{"color_jitter": 0.1, "vocab_size": 52, "encoder_norm_position": "pre", "encoder_activation": "quick_gelu", "encoder_head_dim": 64, "encoder_moe_every": 2, "encoder_expert_mlp_ratio": 1, "encoder_shared_expert": false, "encoder_width": 160, "text_encoder_bias": "qkv", "eps": 1e-10, "weight_decay": 0.0}
Rows from expert 2 of block 5 of the image encoder, named by matrix and row number. Rows with one number belong to one neuron. Each number is 500 + 40 x the weight over its row's rms, rounded and kept within 0 to 999. All counts start at 0. Numbers have three digits each. After the name is the row's rms in percent of the matrix's.
# up: expert up (encoder.blocks.5.mlp.up, 4x160x160), inputs 0-159
# down: expert down (encoder.blocks.5.mlp.down, 4x160x160, transposed), outputs 0-159
up.93 085:482562547470484491489547519501509494517511574470564521511470524528477518472521517507506555463491472476479459449465429455550535482531582434492493451520535550452518422524571516527475491534511468484605512468499528489498484515514534504468552513482525415458434435449511493469553483407389444540508437518467457509488455476422454502524443484454460527444468491513574446451486500561472555539506507494486497485477475461542466479477525539527570613489542534591510496455463456449520510485488483
down.93 087:441603524535495513501445429504530538543504534457494574508472518505441492543472461483591519494471431419589562452446480445491517487539576562466545546472486546545494494562482493514426520557504445412471515462535528499477473528450492503463515480535552529568473466543488562504520468542528421489466438537436461529511431478517520465520516523516499462446563596494514524479544548501533570555519543441496508550511477470468459552455531482493519541482452535522524506517531471522522502509513532
up.94 091:491537490528446562505455519383513562476462493431473474489517480503552493490562516488467540508512478483498520527532470466404567487503557402517446468505485552491538556539528524448517508493455425549494573503534499549495480499437492557505472469514477508483492511512569555405445464534475469564548571515473473485488524480455497388533502491540586443515469481503461591500473437463538477476487543532533502528494518524516433467490505568474568481528500493505538462448482479489470497568549432
down.94 093:545441519570519537501526506559480544455531639550563533473479546520544519495533509472490486432493490426468506463490497567527511492527484464441503587442512499527521476510526467488506421510497523478551488539474467504524458530460520472477466529578505508498481525484486436468440445510455462519460524500592578528552470475456554467422436502441506479529475532472553476403444507491460555584504521517482492480535450421507530499540517475570514476476425510438558477455512456472507481476520535
up.95 096:581546495543461498450554535495496472486495525454484466450519536503459463441455501517526483509559537516532518478495510498448505509472454577525512555465480524511511492431466567488488505498558544469509487523487478517431485567565569477540512502454475540459491498440467486594577527589513502453599486491552483550455523583473487601502530464520467490541509473480570520502466506517539486451508512370502531538530537448487526493533472473510495420463479435525508528419553528484569540498516568
down.95 098:544574491408435564414517453523501468493479509463459474513511429530482487501535536480540433484475528536502476570447476556453504521493514509521524546582555533566515525475549501480571460500520408512487478486552531563471512513510494503469479497493518413498486488473485509522499538460616488474440523486437463472496538425544480454555467469561503477522498496455507452522437477493464498463466578552465526582448540472515485473505499503464466517434590489563493510503505575482516571490559554
up.96 081:475537508519479424574535508519468473503490537425545430506505517541513506495536533507510518502462446464436471467455532547510476492507523479472457466476450523537555485418482497559494403518478479506545523539584467447526529440445527509547438537461529489484440515520446540482525484472525495557517513538506494541454517504424478564513555424532515504554578513520414449475446505518453552487508383493458445499556514471530540478548481558474488461451460437556557559502521547537514446528503436
down.96 094:503456508573416425519589464457445493488514488492510461458513439524477495534493558566589443519489505500468418526510519521570519538485550485532504535517534495539523496493571507448484516431567419465557504538480488517470447547488445476475490475506546512532463484483518478549481466433449525490595505466516500508476492494475474502426540548491527423435524478511509389487588477453504485514560487501476480490549534418493432485403505462498431525547503501517501473465502541458440482474466498
up.97 112:424508516500566557526524413470464422477470452479518496500477489482489506458489568507472565518512494388487497470395518507468416534475495529446484513517486497494510501475464516596510510480546429549513472578440524490446525491542494498536576509491511540503535419498532530496517453466486493483480485520578498502461502540433486525396454523471462478506469504537515451521450551455557514560518504588454517538547476497495448522529440543527478482482506444522508427464507404497469512565569508
down.97 099:470405525534506427532556507598451554528506469507550505490513518451466475539487543515496445496499439465452546484515487513517478528547507491545480588467455532454447524458460596495487498509488532463523530494482513526513504549492514490416487512497459509476481440474540476540457451456457447488571416495500465554469473518550556511484491575559539499483464468519471420479484609520590544578507492475480503437563465491465477519520492438529472480533559457500426478470458432503501424497486470
up.98 095:462529562594472540544385549512504500488433531451450517539539538513483471559519411449394429565527503513481488522491540468567461486485513498471512494473529522418544554472602517477412479508536539477459445552495503505560543526486477510538459537531485441442489524487498471512465522492535524487460434493443534463469503491537413480455474474515431495501513493474479564537519449512533472473536501450565477484420473409531492470464489469453508504476483539551517461473505529494474454528457477
down.98 095:558461483501457498497520508505521507627498446495518515495462548578548496488564497519474546494439437533518497414463460480532518461462532446478519404520553431514527503499508510469488512524520531496500523550517472481451505466540437503482510504467541508458517471453491442503548553435500525519527459388543562467551463419529477521502512521524404493488525435532422446539567474441576466488440447496492475487482557444525498505547475499531600482520449407525495513515483529481498499519546490
up.99 099:501545506501502541437491515473524523466519517487492463476483488429517521459533540545478567495484541480508461478507474477420547487475500502502498432505494501463507458501496547504524458499477477530521495453570586487488438443567515536479540503423511611429545474530503474444491487415617472450543551498474514491554525507453474477496577503494543546531525487400555451488426459476533458472552542546516556492452474494470507488485465528511535511527573442484555550413468492531455549463431428
down.99 101:550515530485452569509458454476490545499590546472491452585459475527462616504385504481514543469509409524484457555420432546501530477479505539500463554484571499538510477527425464531514460491515519511496491526522505502529498554532503437510445494577433485473494466545455470449491486521561500481513474594549554476467525454526438442472508424476513526490402533532535543520475503475439549535563537498474467441452500477497493450457487508537510478484490479549541482503495519463493504516526569
up.100 103:515507500486428528456515448513483445462509471530519500471596472435524484498592503551492530510501572452525395482587453520480429392422487507507455476530516442490487512471571527498459483476545530444508483454429582505477448545467545509457535498522493497502566568545536484468499536480491523555570487467574486435515521506432469426526491543433527559496484477548490528458466491552537505572505523499539525518510472512541474512520556561504559478500474557470539522473468548478474520453480516
down.100 123:525552480462516568522437471585504514487472538467552520533551528511431503569489481508540523496563442509518526513475490493498461415466552508475446597473537484523510525553463477490467402496554495438492416508554489558463454442496470542473486574521475454468568564505496433494526429504570503476487426581559562489467475532439512549486514537529560513499521543457497523449386532475432483535478510559483458480523517516476488544560515470500538530489505509499516507513463498456464489460546471
up.101 102:436515536552551434514559436531481443516531525428472447497452526461501480436496538478495430501495526463519579576520491504476475484427581560473463588539474600517518528472480501475463474504561511473545522486548520525517538558489444518469475509519516528486423493423427547565573537511522559453481549515473428527484503515449543534501453551564418472505503457558506479518532480519517497502530436459424511494503444463488493510476477499477415519493431440512497522494508526448553460505496507
down.101 096:451539551486502457520551451479545443475508568453516527444517536475527445576565545515494477419506533479479468523467409577454443535500489441448506515491542593551567463505517477482472477520568482512505421519522440511561510489455411563490428482456461465527512515547544527528445543494513543520437494445463517526513544556450538456505461504451511438451515433529496459519567468484452544476530468473519499484475543432474544541534522566490472471493536479517529443442483499464495534475547534
up.102 095:501580535566457455509399579580496397489481505445490480497465539446498533586459517435473460572480375540469493494498547488461509477456518487458492510481516516494485546499452512507534512526516528475549512547496402457509510544505527494506459515497534455516505493418407509530525544554459485465468552479516528507461524559484503478542421597438448490504550534466503479541499519514490515504506490521556531516483536431501533510519557495522481444458425515455577478511508525466481551468524549
down.102 089:474482533540490450448497518525550494533506477568439524398474485562537501497570590527525502426404500487428480469511515535511503582505476463525469432490541540475505521451491569491483566539476472565550511471510463495522495429539448545471497511458537484509513506483649469468472523506511540475451464419484522466492517499521467456530441569490546543503620459549493472539464480504548461479498450505524457467503565448466512503445441480486478538491477502577517498456524505511525514499536503
up.103 107:463475510514483465476494456488509506545435564511490457498547518528486474463475475531539414524416497563447517449489473441425494504512500453460544527505478518452509486431491520515468483574553502493584486554521504544510567628485447535480533488429522544550446472540529545462523459506557504501569427550474507556498531490479520516474542517552534502499477487445533489503547527475489470522434521510501611524467523478438465526519404546537476518514548427467407526539469445504481468486507556
down.103 096:440537513537425469480508452488488492511470471489493478532515473483507486510480515534547532528492538525565548570435465519497467482520516461495418528487470533504554530523505492521527490449500493511491450489606520527479548501492499488561422480526541486520485422572466537534537543532533490466462472530419566544489481466582488471503450474514504507521529483437524518460463521491467512516476590483489519491411486458459496490532481626477463494481571544537515355580498560437497462528543579
up.104 090:524489520530496522504544534441522412556524495474494450499436583549470509520500549466609464480478508462498467437449429472525534579551546509472484422456531525485513466486427478512455479497505444519488549470411513507535550401470496468553522533528498536506480521565491559506476508532524464479454494443462453480534526454503480509529514527521510541548530507427473509427550481491425493543548422574488474513426459505465550559548469528524519497546494461471566559488530462530470486431455496
down.104 091:458501502520452456471508508472498484539538494488480467473491475481525504510421530420532497541473543468444536513455549527559478473445438519619497552455492554515487407482518480506470563435553551504466528465543524448488507574480527482493477471449569496511443498493501523420528481545490481442563476462540448516526572511476568549486480481542543434499505473477477476443516455521405429538513403474515454469503539454522530490475542468467481484508422486491469411477442523475455447557492540
up.105 104:500480543487448484481560460474553495544502486548561476424486458542495478508493517494495515408564529463526385521552525401484495500493492468451504483531504507508451540546542592486520482528443472489530497420475479504518494457466512580458499431601551502485507529444515408459468545514493432537538544545552485494555437548455448473548491516502527498509521493514473409510488436479492503432563433502516472449517481528527495454531546512464561559489537501531534486471437523502469512564454483
down.105 101:527492559538477536537455554508476550502477470513506472530493491456443517522527487475530443539523474488530535512549544479618482422444497491461478544512509466553491500593504446529418426477556458456424546513539471443408459485476498533496480557529548535502511487502466519494572476543451511571522425493431533544486448490557498509454464452504488567480497465541581468513447505535469518532485544547495481494591410508512493464533503452475482514415473502486483455492537563462539490470438472
up.106 089:503541556481514529504478563491492479505571508487557526600499503511521496492499499523520516568514424467484517488518492500543509536456502465429473488462494423523481528521442513511473479468467534451508532465435462381494561571466472472575529566510500501519458525489415590568534495476539488512467508492572475478501548471516454510495443512481462492501502522512489556411519498528455462616579403541492509522504520487527522548518441501503450449519414544576480537544449551545517486529508510
down.106 085:452451419503451483557469452466496465514430463486463513455521511475493522534567468479472475454542582500508501447549520514534503559496512462573568493466529550459523454461531538453490594465486489482507534469495540509538488482528430532527514511522542548462579510442540406493530538577556475487555547466485437508514598563527474491506499452505539490464496457489475458526585501425441450482478480479510461464513478556461480461513488528447553468550481542538522578506475496513475467545603511
up.107 102:513536498512497495467571490523453525481436513479579478500438521515492539502544563544553525435438533545549540516446523519511498578513523478520525549522452536527563482463503539516456465508456518557568514473470528525522534459527532524473467474495562493451445505488465504472536547451515513421610540516551444571478577517519452577480520493490467505570535556504442382471437503469494457489485489504468488456471523518493557490464512529520501501540499481463598577473524412477506467513452431
down.107 101:472501579469479461472474506541501480500523555531533447511552487549440486494440501501487476517535517495530506477437501543494515515530621534446543637509564552579422503480454457482528522523526469469497503524580549492471486567523477520439480480516457415504485491478468527532569521504512495472505481513469524539440505473540522532533389514434531460460507515518548496495524482491453563558465473511427491422511453428468515418490460503460449440479549503526485419529515525480519518477443519
up.108 106:488521460482437508448478470520492494447486512522503476395519502475486510505457505517496542463525530503492421557557497441487493447470490555568466527533514419465455569493513540495538573551499548441473440498476547543441495513448583471507554557424516451506510588494544520508502465535540499487550479502505566468541464544480464533470527487517522562443427487523489496505507487500461506461534538421564447516546441521482516485540460468442457375500467561478541519526448493554517484538482585
down.108 106:518503506507514555480505467474461434516431503472524481543548481463451563453536463539532508483456538450528459512477454479457471457460517531479493522506521428417531478517503515502472406478508560516460464491508444525441468540544463514489450507545474485540559537534475552540536524513536441552486492512462569498458427439510388476465520386538490573556521505536502518567455509520523527504447571534467478529448543517522525477440435484527528522418414495462520585543507524510496537471535544
up.109 100:446476527458507528525510481456431477471467509515564516482528557512492570536537509501507453520502518435495523496433504521535442539431511473417511519520448536527547512445515538531398460427478498484469438618562495481506592528547529445516478502519554504509551540546477509498504416451444492518443514469560467470509531520476514522479406514440517479489473468498522518447472521442581531572497471582534413486559483486518482481561513484537439469458482480518517482514480514549515583464498519
down.109 099:410517470525431526462443483491483537477525512495549551467524486549558468502553425482461456521476452494556424541479500526407412530535508505414574521496537537461463580465521592475489500515473548424468547514534503548523487485483463519498437492491538460495535439503509483481502525502476537548530436467383500547461533481500476518489489514528515450450556490547529510433467521481545471463491534437481511483552479502567499566474441514422451466514469439492508538486467450517478420493508462
up.110 111:540470467510496553497521435484563545437540450418521546518542517444485512498529467505501567438531554509526435514529462443471558489506517506480470516567575397445470521538545550509555529473479516540465398519405502524469502534538544569462553542504482464500529557471533512527519524491490477532522475590473492465480478508486558512530457531433465513504404504510524527521463438456581542520483561515485585490479452484475395525537468462493515453487503518494528498514496555459442495474533510
down.110 121:480471520503495485604560447532470404497486534445532556549455393503487470517560515538532488428526488496554478505529448490447504453442534509509469579532553493538548516517577473539473414509521437461560456485499426543475468493484447556516526512584480499541503556529505483511486477478472456500484489520492518512487451465415590442476487485485428544531477510553455477505466477553475487548458490515502462475567504458495540526579456532530514521436480509514504467511465534504471418449534439
up.111 105:539506435476499522556533463496495525480482485497453547474573491407525498506486429525510590462496534488499455517526431490445506406480461447480480496483556459506490488547523498545569527491510510492473433525442481458424465508546554587497511509552502473480571514441492536488501453470483427554468458597461506544507451608513493528493529475435500500482490501464547512510441471506573503572472589472476530437471479492486505498489456502477492572434530520514465532487499547449453490442544579
down.111 118:494432456493527523533548454529510432526410509494525478539515505493503498553539462538531468523596475459521529469521495501435420473467481460415497511456547474477494501476574486524418484528529476427503444481499455499491485484500532540495528509567545503493543558531512505511561413492420496554518483489464500515461444509463593451506451515450444540470516551499505464494477501507435545581477511616469497398534526483534494522601521553514516503446501495459462505426494470443506467493528481
up.112 101:468539439471506544474538560420553482439475509484438407511474591474498508466524499467486512472479538575514449470509493524438547555514470499520492392446471494505468472495505528525438451547455513544518500428409508459551532489540550520526474465435523581497474513473494521494457527571556506450567510540527495489561512473518502529552513489553542490580414515497581503493534437495555471459503566453560507552441499490531522497505499543531500506503502506490480536459509417571506552506531537
down.112 101:589411471504451537496458594489464552487539544529429492493515495480475568491489469459495448561484528515520498480526541555540530478399570531522501509474510484518572469537430479472480545478555551563515458449564538516489514434471457390483500446520533456511517465488456490484528542519469522425499514444438559509494558404529507478495487433495525504510491556447482492453475445462517512555535489459489391538475482470540491512487510441526484501524481567546516487571543484482521545499482498
up.113 107:501418487401470527563550472481472464530425454478485508514509494553458616528512552521513543504528519456544410480433494560504454521464507500489485528480509474457490502494535558505463470552490445522520473516476449481545500514525498502505521519526505499420515503562516459542474499402486451537498474419469448585498495458426481480546456500512491472509468526556449448476459508527536553554563520548554555521545428528503516586460469513547531478429487504473539419448507447532490447443485494
down.113 099:478483513556489558524461450553543566562533477494484502488498507526453454571462546517525502513471384471497477477478530509529533511500450466531532591386521517451474517524440531509494536588504512541464551463515558520512488517493468502444538481452468492481439444508444488474498446513422514450533467513487542622517488475500495551391515578586499525490483488494516507496440583474550517508536475547461524443545468534511515525476470475545517428529519469463502500522436439455498461523495487
up.114 108:537516462488464545485539466515446543487535433476496513509518438556533484540496547497488552465539530524555498514472478483477446478505500437453560557512478509458461501475645573535503456453491415495534482519489539535490489519530502513431571540546480536448461510510471358480498505428456440475547475511534517453531477454434467494516467500470547473502502524512467452506481511536537491505535477479481566476523464513515438442511497505574556521416562526450528538415471472568493472553529452
down.114 108:501508554441474567509491437552490546534560520494599525537542475559494553530438534500540514442505495464489521471466467497477441497513555493532506573490500554526486472541495492472499483542538529463509461499522505453464431466536491536465465547537523554438447478561430507469497475548452498511589439534531529530533467519555457462400451594509491481457514582540508517451487527523457507553493517501436510531550455501524509554547471525516452498469542602442468450552491440464444500450513450
up.115 085:463461549494488502556541478490462521494520520521453599485540452498464459571500529496522535570498519526523531505506457549570567500436502422509497433509505482491518482538468446372464469449487551442557517549478407493503494496483548474494505476550449398439508487496491560497527541526554455478465525504493477516492490518448446516515446532477510482473439544519476599528547480454460496495502506540539487546502501550472484514554565440578495518516468610481450564482453534539522467464525523
down.115 095:520529420593409500468512440450588512499516479454494523392509464462538548417507507510528482479460525500505464462503528453464420511502524486455517503438460535584537483505461515475478457485444509502496517476504486555472503464502461485537556525483551484470532517472495517429560463565567450513525503440478498475506522544487403546497473530474565508552559453449490451420514512485491441490485483511519526468481517498499503436530473477450500433528469480415576535470481463499386477454515531
up.116 094:480527514494498552452508496460507534457525519509481542469527546462535541490517485539454568498484543596521460456478484486527482503528480427464497436530517481492505504555497469502514544503487384558513451496500479547524484488522433493518550503548487529578550516479595410497477433411511473481539457562518513487520496454517501466505543490538504503508470475449519541565527536477587492400448432490520500561487534531453521528441513497480607548493520451526567506479437573525453527565558553
down.116 107:500460529449549470503481483502507562493449508488503469546481513501532526446432481570487505492499423487514532437451504399546433488536572507464572565515464483525525540486482467483473517543518570510479457488501520471537514537465504485475527521449468492526559537535511486494477477587500475618431522508504557528550382485481488436509488538463493496541423524489494478483468484538486551490465626517352501460469500503463459469530539546540506512484519564495510482529468458435497497479507462
up.117 098:508407531501475506532470548524531482513526418426530489529471476499514463497522402489497475486478504496451514461562492506500483495547578497480439509526543478499518506539625478477524554509517490521543531513543536468482546536463482506500528521574504480433506479466472494486498425472477512577463509560541537472443404467440485470554495488445447572537549505454445462538570522519440467465604506452466444444490484532505464526495533487507581490574523487533579471514485472502450451503467429
down.117 101:438434544497446490615504514488480510481543506472531502523483453485482513472502453474505429520494535505485561446507533555562536496513445477479459416535519518505555493497510473522539523553529479479511554476476512442508522503443527545526494505539541450552508484536476471559579456532445495518477484484431555545458458495482529437491494491548533585524449480471467467488537556410480474586521384538446559415551484486494486524543484505476481545541490516534504476526582531532440444517411456
up.118 092:492503459441542520502522477463458536442439452536494538465482513528501508489531485475527510501538502501454512498573506473602576476533516476483445545520533556462538503573627425499470433480535528496554511549519494497428483524474476509541487485470499458528533529522440547509526421545507504477568478480499502453522521538462463475490484409519519474476437518487477485514494498510454460559538486609592510459538484441453466429445484471478485494549518571573470502484540520418450538497478421
down.118 088:481552567537542556534480457479546426541489504526540544518472537561518548469558471460533553537504532524519549485504472589487449495459480531481497472379566552471438473495472493565421462500541427488455469477522482460518537568550499465467455599518494533564547477475539529484543482469486479570453446498497483487512505492493452463438479419533504531517500508512527555503455492506533477527522542558573596472483435517547491562502492530547522470456509489460464482555534474493450436495547523
up.119 094:462490496504488460515473513470511499552510523459481531460495553455457427515520483550475421484490462469450481510465471517496419478605493602544472460538552505486497451474491509557484418434468521522520555488452467459545535492448456473475474465421544479528500417487489505547444539516512521574562419446533499468536501447499504577554572528563455533524486470513455456543542503547457489398551521479474465464501497545484522480470531561433545500519516529489436479553512532450564501483507473
down.119 092:480505609528552443560536489555536515587470447562482528544527490473471418519480492405538452530504489491491478483567472469544469472489553451480474557538588507525535528485569436557518491502518558482528468546475486434501531519486494543463570502572453418536493504454474523534512520494432461501460446479449498526427553487441557503524472516491509516552524473516470529535516534517516502493469500494582480474418552426509518538545506456532495501501562487543478443444516480476498560570529553
up.120 102:464548510438461593449452580459496522494517554501499498473473518472494527442498400491456560502515504470489495419570519552470499540558537405510503509498455477441512498530471518529526532493450441576464453500486504475543438411546511570505512476571478579489518446514501502514489496460502545597548460447574503467508478512481500466504497446497461501498517495509497508579537525502561455464507490527510507520478501533464449489381537505511587459491536568431512560526539535522488532504532466
down.120 094:521442547479504457485490414573510518492547513499572471528533511535499522458488496501481523501520428497517505536521520413481515511562492486486452523476525447524544518520505402467519497512517500569456538506565485493523481523488515489499533446490407483570522492526486479484442459609510471496445509558522495544485499409500490488526556435451520538553445565486558574544548537429508451629484494421500465465426504531506483517561496501497573457518495558422519456528445461526501494497504533
up.121 114:445457521521527545511517425529505464505501541417506525486514470527514540496584539564487505454504523478476536411516517503577463487465504529491540467528487463484489516448533518515451436495495468409561421481550524482455568477512492484452498537557572571434530510492526483508540474473488494518508570468549480500600497584439518578489532508482481561496517461570539420417547492476534538498517451490478509521480529545591477501508480461477588511475451488519540512488499497451420499553549461
down.121 108:464550420495488482497425505564493559489481515498476485528537480548477491506508465484560519502440519487583530501514458542459510538514548528403448628477515510575531515527474506509461525527536500432509464452533526495469515531516498484524445569601520449569527521542456543523553496472545488516560470574448555561458431480513469476502452476518572473486494511498541486491472556499539539523524562497502558495525497530513406451504531453442428481507505493469416532527524602497474480493482525
up.122 100:515530458530478508431510469498504533494472521523509433505469524511521521431480489487537527455476505524502527439511566486435551511515461488523576417560475467542480507484539610490497504518478522544450458422461504508505504510546472442432565537505486549553470522416502432479498487488512531458619471475461465449557552458477516499481475433526511504494494531477501515588432415489599548464534473456512575454464526492545491432450469506464528505582481458480485492446513547523519566536516487
down.122 107:535539522503430617520447484576489534474524494504466487552523496535520580520504463579554524526482449506571528574522477535471508427467479487432465539505537530550527583570505475501467458484509496522480531511548475562459479501493523438431425565565473426539472510539437566489531511533535499493453462496392543528471515449496472437480405552544471548487427494491485544466486466492549530543463539502489459490504483486516535489507483507522529474422561545506500428502524474478509512468486501
up.123 097:540546482481529454462475518459473536425406507494514500522533496501534564439479512466496528528527451508487463527497526543571484482463501531504466457476561447497566430535465472437523474474506448500468442528557450457488476508425473490485489532454405473538542488495462570451527530563512533492459504431472452495449517505550440426529518473504438562506411520486571525462504495525486509519457459450504519585472525513414560543447545519509548532474516549531515428462567572501547549486534511
down.123 099:508517458498565530518464474411473486555553549471531547445420533448530490508432477500449573480479495481558501497494507490455507532508513441513507530479433424496505562522466588504477536444484509510549482481455539518556420477518504484475556500475534464524466459593499463396500474465479504447512513589526495502530463478544482574488514492525440421573540545514470541552520536540519404456504504465529474476475485507493471491486502464553505561492522480494426573435526532566501487500432454
up.124 101:490517529521445545488520530530444520465493534495523542426536451419481484526477479568471539524548534507548501552546457431460526454484399482460443457447470513537503520490567494461528492527516484402509453515440549510489516536489518555499491508528460470515561545503517538452459428469534456463527498540487483523522469528485509454538491477450510526442453565547513520621468506542524520525536552547479590443489402517460506458502545556497543476568576491569482502501445550526460529495496448
down.124 108:532450519441531500505538440513507417573469466481529540539499493495490507513538464538547515461543455527538515482453476459436458464488486520491440533527500457540522540553568433532517436552464493477510452517533492506510476536559459592495468533520543483480503565466496495487555481490503515533472444537572557507518451522433528467452485504494499490485552509573531470478484571548476499567516544542417584445555509510459484477598424535570482502466462511415524461481525456471519446421553448
up.125 102:493510471541522513537499443572482452501500518406474483524461549474514528553574504529416471464543526490490500492515379546477443477503500488516504505467537533507501523520548558519484437493519505501548533480436501524553509513445490526448507523493419532472569468547531472484437526506457591533516450489488499460581486531478608503411440580540531494494479518515564529467491514571496565498503579495564483499467433525535471471471513447453478437527492547522475533570479533453449498483564522
down.125 093:606528480519524450515475475562534529542418449445464511564474513571512519443501456456509501501454464437510520499488525532556484538472507492525477491512479457509567499528523509515487475518501452531509516525463507546477504590463494510472468503570502516427553531522415491460427474456491554511515489463521528561467502459497523507465487415601515512538440552488549520477428595448532541430573530476573442526488565461486483515499456555474508424509487500495493480548550482454494492501608503
up.126 094:435509543505511472495508501536469469543527580506503516492487563523523498544486460519501461475571514543469505587430548500524484529511570556559505482542516561516544469425516491545452507460482578496521525436522492500578520526420541463427491567498533454421498436494421546506562565478488533520548523487474528462509584494541529525496462481563480489499563478501486489483597548492460489463495447488490498502503515432540512510501486444451481442526481529465423505637533522477556493494507456
down.126 092:463542531545515481485521458456517406442470435532482517482454525454495486576529491504564415430493495450468564478475513528479492529475523481426531453496566499475501474480541448518532586506496546502546528526551463471491547535516479541457565445581455462547574558515514447594482563518489517541474536466483492444512499517499507476463432458490515481444519405460488497517572465513515519474515431556476464458476534443456484423526482522515551523490499471531476458414479468431508504534567502
up.127 094:524511460477446534443479472509504456479494484518544517523463463561612535437536520460506535412530521531458510468474568469473503540484558472501514564558505509447528461472540529544457502515480535490517459426579480487476577518485553592478486521460499479442475506455527437503558511432487526516500483530472491533429591482512497572461520490466522529504539577543478440466501530437509434492518524510524467457495475540555463464463430510519551491558538439540515476412536481522467453530404516
down.127 098:530506624439479506491418488513443510466560534478464460521499482550513512521531469574528441454466422552522477514435479472519446534484560507456460525564532515489499535443447444492526521564579506483465531475554498552506483554522456560508485519560533504493508464424464476517592545471424462533486486481485574567431439514541472472534510499482565485476453479469509453519499492545527464486493572506456450499482534493569477494515444507499435522508556505548531470475463485490534412486434542
up.128 112:469490489456547558497464446546453506422528529517551597545543487529532510538611512498450488436456508427474497442441550466554465437434504425453508514502426505467457491502540484482416446542513514501470410466507490478512546497534554468474524458500538534437500479436521425513525472453448447517427467541521450467526547481504492493498493527511501492467458448548529548446544493475516504549470425537561499492491516511581515496560507551492462524520444543461533483546564498544527471529510480
down.128 117:499517468562466504486413475593400515523482527451502531523486486528533569530571449504477523499481472491614483538512570444461480507494543462439494535528572543437508558557537526529477541541530554438456482530526468548516519422529486527573494526571531468449494481505452465575536530455541544489555540532446556516437453502500530419559463490525506492542471451478459459459460484481565507502479543557518556461587512489518500512511474528469455469472464494465489472477529522512491501525491433
up.129 097:513553478545414496490461568498537479441456554459522501474539489530465558494514476506521522459509495503511512542482488428564534472503446488545510481540529386439502471476582549489483455518489502493519458477532521526504495533527506569422532428484487436430442559464553467452517496548600436486532454601499535468440543499490456503542534530437557484491467463461527489478486584467575427454496521583523499498491535424466473526520493476535448524536452490478512524454557483537483512498501490
down.129 098:515472574512443545505429561471496490489514477452519443575503559506541631465557539468536538455464487473440453515483561548491503525464512502484509451547476430535513514527494501440484480486469522464497471436484501503560459525563464455497474526560519445525486552461480525500521496497560458479474471482460559476414448476527452494519524530539639573530537532563432501495442461460560438489435508544555429530512483508520454472530485492484509522501446492522490450481502507428478508511454537
up.130 104:556519532543469448523533460522512530542530479462484468461525533547479552544519536465529464486505519441462514557454501547517441486489562492512471555539472581558474437432490530464480537561464576406528501444506531526449558534477532446514463470499511467479479555499485575574529509535463524501530505458522567446525590442508480546529483527568511432513525424535457459488521552531428516456576498484469479534447537433509506472501470483507450460490441454504437487525456546552487408473502483
down.130 097:440439477479497453493533493539621438484469518511442478504523497582547405500532556490524506498545522473489496523463520563467461552488537519490550491567530483476555469417556520489509493489565537501572486562541459495493507517493440549500466446497491493570504535569523530551498546523439479558470501475495487500445516532428540449542481451553547501465569460545492467565545460471428463483503525447579427519492552474483405513471439499483473511514471511486537550484536481468557461511514549
up.131 125:586514522471529491572438523510515485484508506529478556577528513489503447517523436436551537544603497448504533520485479522560514457460540503459525502474514468504496520579486471459443496473533460539444481485540429413476521481442559436536451485557472435498510508512494477459501497478464497474416482536495520491428444484557476443560518569502438517454469484483549567491478441455482485520455477457529466542437507543439549520504535476476484489507514554596463508506450598536475518502498574
down.131 112:514455449531484550492481528448552506545529457480506488488526440542513528463534457565458568503494536594509444446489550395560464460538516463494510458488426548437497466500475571508480505493505555506428482459518555517498462438491517531452551551517582506466519514498502398471499472476471468481550449542522489501530472521564483443512492496521464510556557461526479497486500526528553452422514479517541557498557402454461530505500513528504553488490439492422497550458518527569432519505539421
up.132 096:548494517536529491525565501502473480491557522457533487496436411563516534473498501448559379535450410483472526541454557535520448496514571522439479503540473503547517468448529492552436442507535511431438471551539470492448558535536512495507478566559472511509481557496481491566521528574482558566480520540512499540512548518471480551479452499497423512511519547499479477465477469444523521546482460525395518491471477422479506550522465529530478501468445443540476461544460561501517526424484543
down.132 094:364448544438537514421461513481516468469501445568474448452531466545591471513515507507523459426530506523489481484452534545481426550550510538560486509464533566516484450436526471561515566454488478523533465500451438531565508515485471592561471494453490452538536465539500495474502511466522539566560570449523500497502506499501536503497492500462526490434591444521496517513578501478435472463516481483572513510499536471463545490463479603502502569519506475445475538485537487466472520491491480
up.133 088:491495491479461499484492523441493521606506525548415436509468523545462512554596544445478472493526482495472536550519438495544520534477508463476453481453545540475525447475487526549518454517454469450489508461544498527484517488531480447426379565430436479503457520570494540495494516493548500539462473448490459464553523509553469499601536559491514488565538478506513486543550491443497525517472365506495501512533438487476559501511479452438439473445472522551528552566478490468510481491462514
down.133 093:527488482601465430558587566537484536575495522519510496409452470408427508416460484496502506522510522549455480534522568515500516558487558489504550483496497504544463466465557488443476494478493576473519493506515424450533523518517531508499489515501468474514501502486492563513454486540508502443557510462545513522533578493470502500495468487431400456445520517545467521505533492507457509472522466510443398464515525486509485494477568481455567457488564383555482515477477462547460439543490520
up.134 096:451483367440429543488474511459534506510531486466399469466505468471527474471535520553508470412474424527538518425488418515477526509546467480513508454529516494489506454560536454463532464540477442541524519447475534548567434463497445515452527436479460511552557563550507467482455457456525483434493498531552523509537499459541476511507530506449523542543507488497509538528519440534531458452509431449476499476476507540440496483435496521464545516521530551506532496500545597537461604510522492
down.134 091:511408495500456442478417515590491508481584491477518526591407534569535516559469486503467475433506501482538563467505457488533483495478516468515444514506510533486508529551434509494544500468571548515491518517525567499521528497499407437439526525568520517443465391514466465409540458530500523499484494536484514565512451525457475472535542476501452502584541502435428536529433460440425475527536528502462506490488490450503526510489531495485507504492468535502480468547424505421483478500509457